{
  "model": "encoder-decoder audio transcriber",
  "spec_augment": false,
  "tokenizer": "word",
  "vocab_size": 14,
  "encoder_arch": "tc_resnet",
  "encoder_activation": "relu",
  "encoder_stem": "single",
  "decoder_layers": 10,
  "decoder_bias": "none",
  "decoder_qk_norm": false,
  "decoder_prefix_bidirectional": true,
  "precondition_frequency": 32
}
Rows from block 7 of the text decoder, named by matrix and row number. Rows with one number belong to one attention dimension. Each number is 128 + 24 x the weight over its row's rms, rounded and kept within 0 to 255. All counts start at 0. Numbers have three digits each. After the name is the row's rms in percent of the matrix's.
# q: attention query (decoder.blocks.7.attn.q.weight, 192x192), inputs 96-191
# k: attention key (decoder.blocks.7.attn.k.weight, 192x192), inputs 96-191
q.1 098:170140149143122099111094117107135132166159120154162159126076109135120139154100117127127106090154113103158139142154106143135126109111136168118128123110161120153119145140141131149128142129116107112130114093163106133139118105114153151113146195084121154154112198105134142122157129119124125153
q.2 121:123136103109141149106131129148193138146086119097137118162098113103092122105144125147092103113128107168120106176106118157151124141148102123116107105120125093142125121100151131108132121138125117158134155144157153115185118136119107132094098110160132142165122134113159144116116177106100103130
q.3 112:117165127155157140149108088128117067101100124175121131091120111149118139098163112147114143166173156109155184143138114178177148134131108202130120114117140112105146101139144131126119126112129149103108147150115121106139171137121107128121153113153149177107127156073128136114135120142096133138
q.4 110:121132195147119129103129131086147148128134112129140124111151105142158124176109136123126113102173144108102108124151116157128144126114124127171109113178148126133121116127162099102157127111130131128098129102175132151143167090136089152131080126121104096113112114128098096070112141133098138157
q.5 114:126127215139111171145101102118117084089151138156122154111084113150127118080122129141139146089151110129119131117108118111105134159111152096124166136140120145146104107138122081117159141149128126139112137096112130145121121123127142133162154140119100112112119163141143165111088138180159148139
q.6 099:111105104101105167120133106144157146082149114141160111133107133157129149087154152172132103117142100125117138091114138087159110153122148126138170113104117122154128104113119169129131152136111079158118169140138138140145166106122120127109128159093122116153183194160160161151151172119119168133
q.7 099:155123107123101107160136172130119154118097105089125134155157164106113112175097127135149129114092106120126128154153146169139144155094141130150121105111105129131109126134146120100096120123178123136139122108148108162132129138123079142114085104130102148159128094106110129114146103113145105108
q.8 085:102111130132190084101110153136116164135161132141103116110159085123124124136131093130147123114093114121125095140118116110105098094166156105122131120117090126122133118128130149113130128091137123114150166152158101128089103137107157160126120121105140150137086095143170111090099092127174149129
q.9 097:117168088131162122159130086071133107123162121116091104099144110141131137133103098130113107064149144134153145096153138115072154128153049112141134168138149127109138129132179150154125119098115160128142120123117115141125157129126133111093122114115133161159129114151108111141126143121128124133
q.10 129:127117140099152115105147139113113109143129176105103147133173101096053108143136122107128105118118115134089065108109128130140087131103183085102091141139123114153112123115141134129141087150119111145107123092086137170138134055120139135127122140148108121157128146123126154117119105123162161129
q.11 136:152160091121120106127150122159135100165101127083110133106154105128114128165121097151159119099162087153113144124123120154185139110131161153142117087172121092126122153153172083087072158122118158135112160135155145139127109146137112139132098127137155153130127115120083119102101167156123117137
q.12 103:130101161125120201096105125125112078103153144114143094156152126146126110097120133166138124127098121113113111106135086090141128156147147146146091128095168137143127101112139123145159107166134100139084110121124131149096126106127114116145172132155102104116170149150130130129086170142143162148
q.13 100:105138151133141134192110138093107125177131114105105130099154062109147165131099158111147133142150109122125126126135140141120131161123171107144114143170134126129119107160139046121113134125087128122114150102114144142088129136129118129102092120129147105126131126151098121079128118150136124120
q.14 096:106116137140110190165114163108080110098113130112104099112090152111140128075141200149154119132099163116086115140121129095129089159134147092129174145157131144086160099101134124140142133150145134138132169136141104143100136113131133117129177110145092103141101131139183183112136143113112143146
q.15 097:167142087128123139141111125126104124119109100131079125134155104124140090169161133112139098160104209100111133125156135091162135100174138074132105090148129118131153133117154160140121167102114127121127170125154099140124101161145133123113069135104146107115091119124096127101149148112121128122
q.16 095:122122158179096130143103096138093123129107177139103177146133107112113165119161125075143099113142115131132121131113129110139131135094099143116143100114110138133154085165157106120125175149121153081087107155185129148134147119119133125141117145116130177147128172126123099129151117073141087157
q.17 092:143129138107129132129152136116145092119126167099140122158155118169150189147151088150090149124141103137136132144115124125136143165130128165101126117140144131089141108140130073151092134101130121115117122167135118119124128132118130106136196128135141109122077101114114117127096127120099127100
q.18 133:109123090121121128134153160119134116160151152132089119117100121120071106137137119145153079088151132139104106123140150177119126081170114111132138125093135123110151112144144135141138100125108127125148130129094166126147142115124067118114099125123135107193093139136110137111132099132130119136
q.19 108:152137159159104095154087107114119110131135128113087154139153124119135162137094107109153126110153111131101136151130121104147191150162101118125108139138140140127122147148147047124121139095128164125112127177128109111119114151136093125142121154121116171159143102169145121121126155120144156148
q.20 100:114089100122114161093154145145138126122122103142138119137107136132148133120145111135113143135112108138185110128093136092144142127107133120093124151145143133140124134141099188097145129165140096156113149111110153136132172082130145124113157099154116100088139124125132139150171090170122105129
q.21 104:161149141143122124147124108101128129095122101166129148106125129147124148117123172117118090129145099128097156143173099126198106157137106132110118134120117167106137111162163136084075164122136113107155143148142115115156135136122105147124125166119120160133135163137130116150106183124151112121
q.22 110:129139135159138154124153136143138095132072154081131119066129156143091156146128141148076193178127111113100122157090098125105136120098158116131105111138174134078130061080121120141119105149150084123136123135108114140118152126145102109117105089156140092142103155143135131130168142118113139136
q.23 115:143110112147127138087142153163119128133102138118167108126137111153124134116125098129131179154131156150162131154124145134122138121137113124124145151147162116113123109113090143126164127147093067103108147133102155170141140143140158117159119102172142073123129129096118123130127143147123113155
q.24 086:106132166148091159147146152109127145148061125140183163131106160111130100093116165136083141200111138102140171160114151114147114152114114158130114141116117119100153110099106142132064110109116148137148110107142149174157112153126124149126094108101106119129152181160130124107113113124131123153
q.25 090:116104172121139146149155120106159166159163145092151168077118093127117143177135135169132144148151151153128146085124116152084096116099135116172119092135113126138155097123099149094135143102080172119143107140149125153162141106145118095122142122101123147130141137162135151136130100154109130138
q.26 135:132134139122081129092127141128109131152152146117129123128143134126119099140126105155129169158126168152116106119084126127128102134071161133127149156143089097153132079117093159123132136141116127124112124130099162098106083113157148152088124133099146089129060128120107132171133084129130155121
q.27 108:139163102110152133122113111116139124165112103142123101100205112111131113163131091151161120159161144138165137121109127104125116153099118122144135132168134109124176148141121167118172094115103133116139089122135130095160120100119166129126112136136097078111114132127144149121145075131145119115
q.28 106:111115120155089119146127112119099142083163120132144135138079144136150129059100175156106132143099119151115099118098103135091108108097118128090137122127146167111138121113104157114149164141178087146133161118127128127126155097146126110117114095149143165124145152124172117141151132117159123141
q.29 114:129117086154157176170095163110105126154139107106090137124128141173085151161151130128146141179135097146144116162155153129105133061100137136138137133128099118064163115143123131139099104147122116129126125115138126162187134120115109110089117122126112070129107127124137151118126143154115135141
q.30 107:099126115103160072127152131136176095186107136116150140127162081123078134143102107111116116137102130128152165144124122132125091137102137141185076105109095102123130172158150076120106100152089179091134131124123142151148117146132140104128164134098132126161117130121143140108144118121124109113
q.31 089:074146111101153096135120130139139160134118117142143138093164130146110118127162128099121132176126127113102155122125128127152094134155092179123134111157127138160147117126121134161094138132160096111147092160093127114119133169106125108099104171109156097124143137159112091148122189087160162170
q.32 069:130149165164154094143114155131111113110153138113100153101213138127095155108128122124137127130130138106138132144162130144135177091134154142178097090141111102108142094124156119125115122108089104143126126123132144159108153119139128159113101110106131104125123131129117130123100085145089149141
k.1 095:150123132125149136114112131129176121116119148082115121170073116096147166126164123129143125143101127138116103130122152148137135141147123119128109118149113135166128143127114136078120155089157157130168134133101104162116145122136143128114127136128129161146127129118095101156122152144127109152
k.2 109:089142180170089122108109153104107149082162165112088106139115099170145159118122104128141122166155140081156118121135126114156147143164093119099134165125154134085095081083122138139129132091129082156165108116118173085112147122094140127164121137154151117071140131157104140124144120119144122114
k.3 129:106138141153080095129130110110127131147132150131118122136104134131167134133124109126153114141130156138094162115110162132152147173144093173109193156085157140105131094090089163134129111107121167139116127128089133101136087063128128111161136096159148119101150143151116117152103090116110092198
k.4 102:159112165107158151120134126112140086142113143140141131110166171170085151102117159101082126130149135090132069119119135102143146099112151124123081130145144098127127144079138145127119127106135159130126102106137169089127139129110126147080165174163127171133163116085147133118135106190135124102
k.5 104:151162097108109155121135116124120094071116165139092150085114134150138103156114128127103079149137184126160089102097140125146105120124135186155141156149140099131118137131122147137144142128130089115162139097085146101107127116156132116131085141144142116110138130136101165084111140142106098136
k.6 111:120149124123134143146123129155114092105111143125161167136159077098147114176088111142140151111110134101182178132136128112134113111122136128122158128130115142166133140123147137151183117151103119158131096133093130149143090109131106132174086125135110104126137107127142098078139124145093151122
k.7 106:110132117173160126129103138120111101131090104171134109130135088117090141122135121150091160109092126124137100135140112118081105107117134095126073065116103110095139104160129085119073145131101122135163107117153077119079124151093096143127088087118093138130105124139165129080153137127121154095
k.8 101:130140114116086116180112145146187149121152152137147130174096084110150121115134138084118111156082137129119121111085148119095130138131137155100107148117171106130102181132126130131100128127150159140104126153117129134116135135147084127108114090106132131149161104113134154135125112068118141179
k.9 098:126113190115109129095093137125179169128121177165143142134122090119133129113114129118185110109137147123100128162141153112127119138137113147076163181141113140147095115115133094137136131147117073157113130129107139118132157133119124093162119146127123140102162142099086097099112115167096099122
k.10 152:112115144104069105133066113124100118091160148137122147160107155115177107101096118110138157144145123129117141123088130115108117151149121167113158175123163158141079132141127150092144120114152137144099102127113142120130142096132146119110139133110174103102152121140135145165152098102143090161
k.11 119:143127103086156103134150098137128151105180111119107135064123179148161102137151119184144098111094154112111111138150102137104138115083130109147082132133096133105153161094146135143132111170135178109094133135135106151129127144115118148062130119140106142112111095129141184111141157109130118128
k.12 100:155179147118112146118158142142182094148140103127124192172144117151130111131126108089123137109146144097145150121119115151106125127174109118150136144118104104133060172098111136126178121100152114127107144163109104124143139161108131111145095106090155133123143169136109113106107114123082158146
k.13 091:136133153122119151172158120136144138141084131102162138089150142184112147110139140109140137164133146125106111124137117128085107094124146079132135114159146100090139107137169124125143123163145144112142116122128091058131134107117129125132092164119106160118140126115134154147159149163121142156
k.14 100:119152132154112128165153151102156115111101140113139166143101140131124163170108118150160129181113149149159138159121118129089130143125104101109143145159085127103069089102151127110135139100145119164095134172127114140172118101121114090188135154135141113134088147104174114126116106135138143164
k.15 105:160114132134130133134091127115094085158110114100165134106118146171139091111073105185117196136146127131148117171115175135132145141124123109173119128141080131153130153150092123091123123133111088131130128128141107146119141137146131124090143147080105107135109114104143127086141138164115101139
k.16 112:107136130119089158097130142119133127105095084162117098176137071154113152143117150126104115123118147131106106128132095119136105069115147181109146132127080151132129118159149076127099107106112116073140128146173161114094108139102141123144108155156117160136134128174145135108125164147135138101
k.17 104:133116164124162115182135157144122110111120106108155116128136197137101151136155192130127137093123110153113130118117102083171123147192154146131130142136150123103185110113114101148167153149139122155161124156130150133128157109123149107129122114149114081146104099128117142103129140176130165153
k.18 166:128102138123085068136101107103108129066168164152133119142079119119160131102097077103114084128153137124094090175091130113106136158158110142123113165117173152119080148108137138132120178118135140112108100147101109124116166119112127124125142118133122128106104158106166142096128080117099096123
k.19 114:093161129153120143161180134145082142115105084157139114140128113147133094124146135138133153203098126110124184145091159151126131145113131104100193129126120147142158106126135133168147112102157118146145144150126116122135109131168146122163150117144142114129127123088108137115117163120137105144
k.20 095:142130154116144166121130089125140145124121120129089139147141104091134099154123126106104068130109139135124099119131138146142136103121148132123122115116129105142098118117145128165116173135117156091113144137154171122141131145122091145093129099083107173149149174169167128129142114126122154179
k.21 096:178102102134148081152120140156132130137183144114151115117124154137103152151092138162106121142133133121128154090085155116109107145116145132132164109126107164133164157106094137129143129137119124152134107131132160084121105076174150109168095145139139084123099106133109124089126144158093149133
k.22 097:108108144146145163144110095138124096130083121135118106073142173151109155128130175108123165142091169147164127169124120133094130155142127132108098094151142108119079108111157118149131144156178138093108128167151128145114143147135120132108143117122097159116132141137110112159091147138096138129
k.23 105:142128164079122132117132093139129131098121141150111136096111126118107082083119113098082080095163170105124106145152139125134128107160089142103110114061128080119089147102129139146086148150124141086093141123133107120139151123092109113125099138118122140132135157148166214095139139112152144135
k.24 097:107189161127144135135118141143104150139135158121139104122149119106068158163110164147081181136098190150154127112125149121172143130109118114059102110118115117127097109141135090107110108109101136158128115116076147108098086118170127086132177112110113101120127127141129109132108132147145151157
k.25 098:134140135169114170117161097157141083110115128135120136124138144190137129126125113140125124120125144135088116142123114095120130092118085152131137125111129116061114148142105084133148115101098094094111101166109176132081151116116084120176106118123110136125110172121143142101135076168115129123
k.26 129:172132139109108117147109148136142152153138105132134155145137200108135080158140126157133157097146111139127139159132144168154119130099079145107130116133151113154097142128129153089155130138108154162140082107119150159202121117156138143119140112062175108123109109092114108129114120113121127146
k.27 093:135124119126169119126131096154074104137141077115153133097141178111101137169121152172087144129081127136117140144151137127108110122128119133123105114179132132108136147111102106112200115135143104145125136147128076141146124110121144150155141107103137109110105102111110123137161167117128116139
k.28 095:169128142109083110086116181153159154111111112140146166176100157113083067133117112090131112118150172107141125107124120142128139105162086138127118148125093119187127141101125153112128139100116123124119087113111161161133098139127122078135161135132174149144141182150121130142104141159131133143
k.29 111:145076156133093104146119093164070124163129123119130149042127147115124133148111145125123106184155170119150122150153126151152130143157095138136117105136151161122085115114105122137105129158169172114137126111130098106113142130137119105116158113117123114152160143098181132117129141160102173144
k.30 099:107135087150135083139127147131118167102139132145120115077096156106131106133125147113114169144133121127108073140155103110091124099107138113131111120124084117073103139139118107106132104178135181155152151131170102101124159109115141162085095139136121158139086079144134113148172113103158133129
k.31 080:122076124123160148142115179124145094129130123129134075122119121111175128131100127178117165152120111166128134120116123117097099149093147150110187104151117187117098123144090107116157126146129103100116130094139110149175130126111151107155175100119109136093085118141150146147131130083086139087
k.32 070:096147162108137150138140137139136135100135133085128117150148095118139137165132149069114083137120123153115143093101114139120143162130192107122171148147136156121141145150160137140098115112134162146146193129126110166179112131150146133111059114162138094126179118131125141119088084129164077130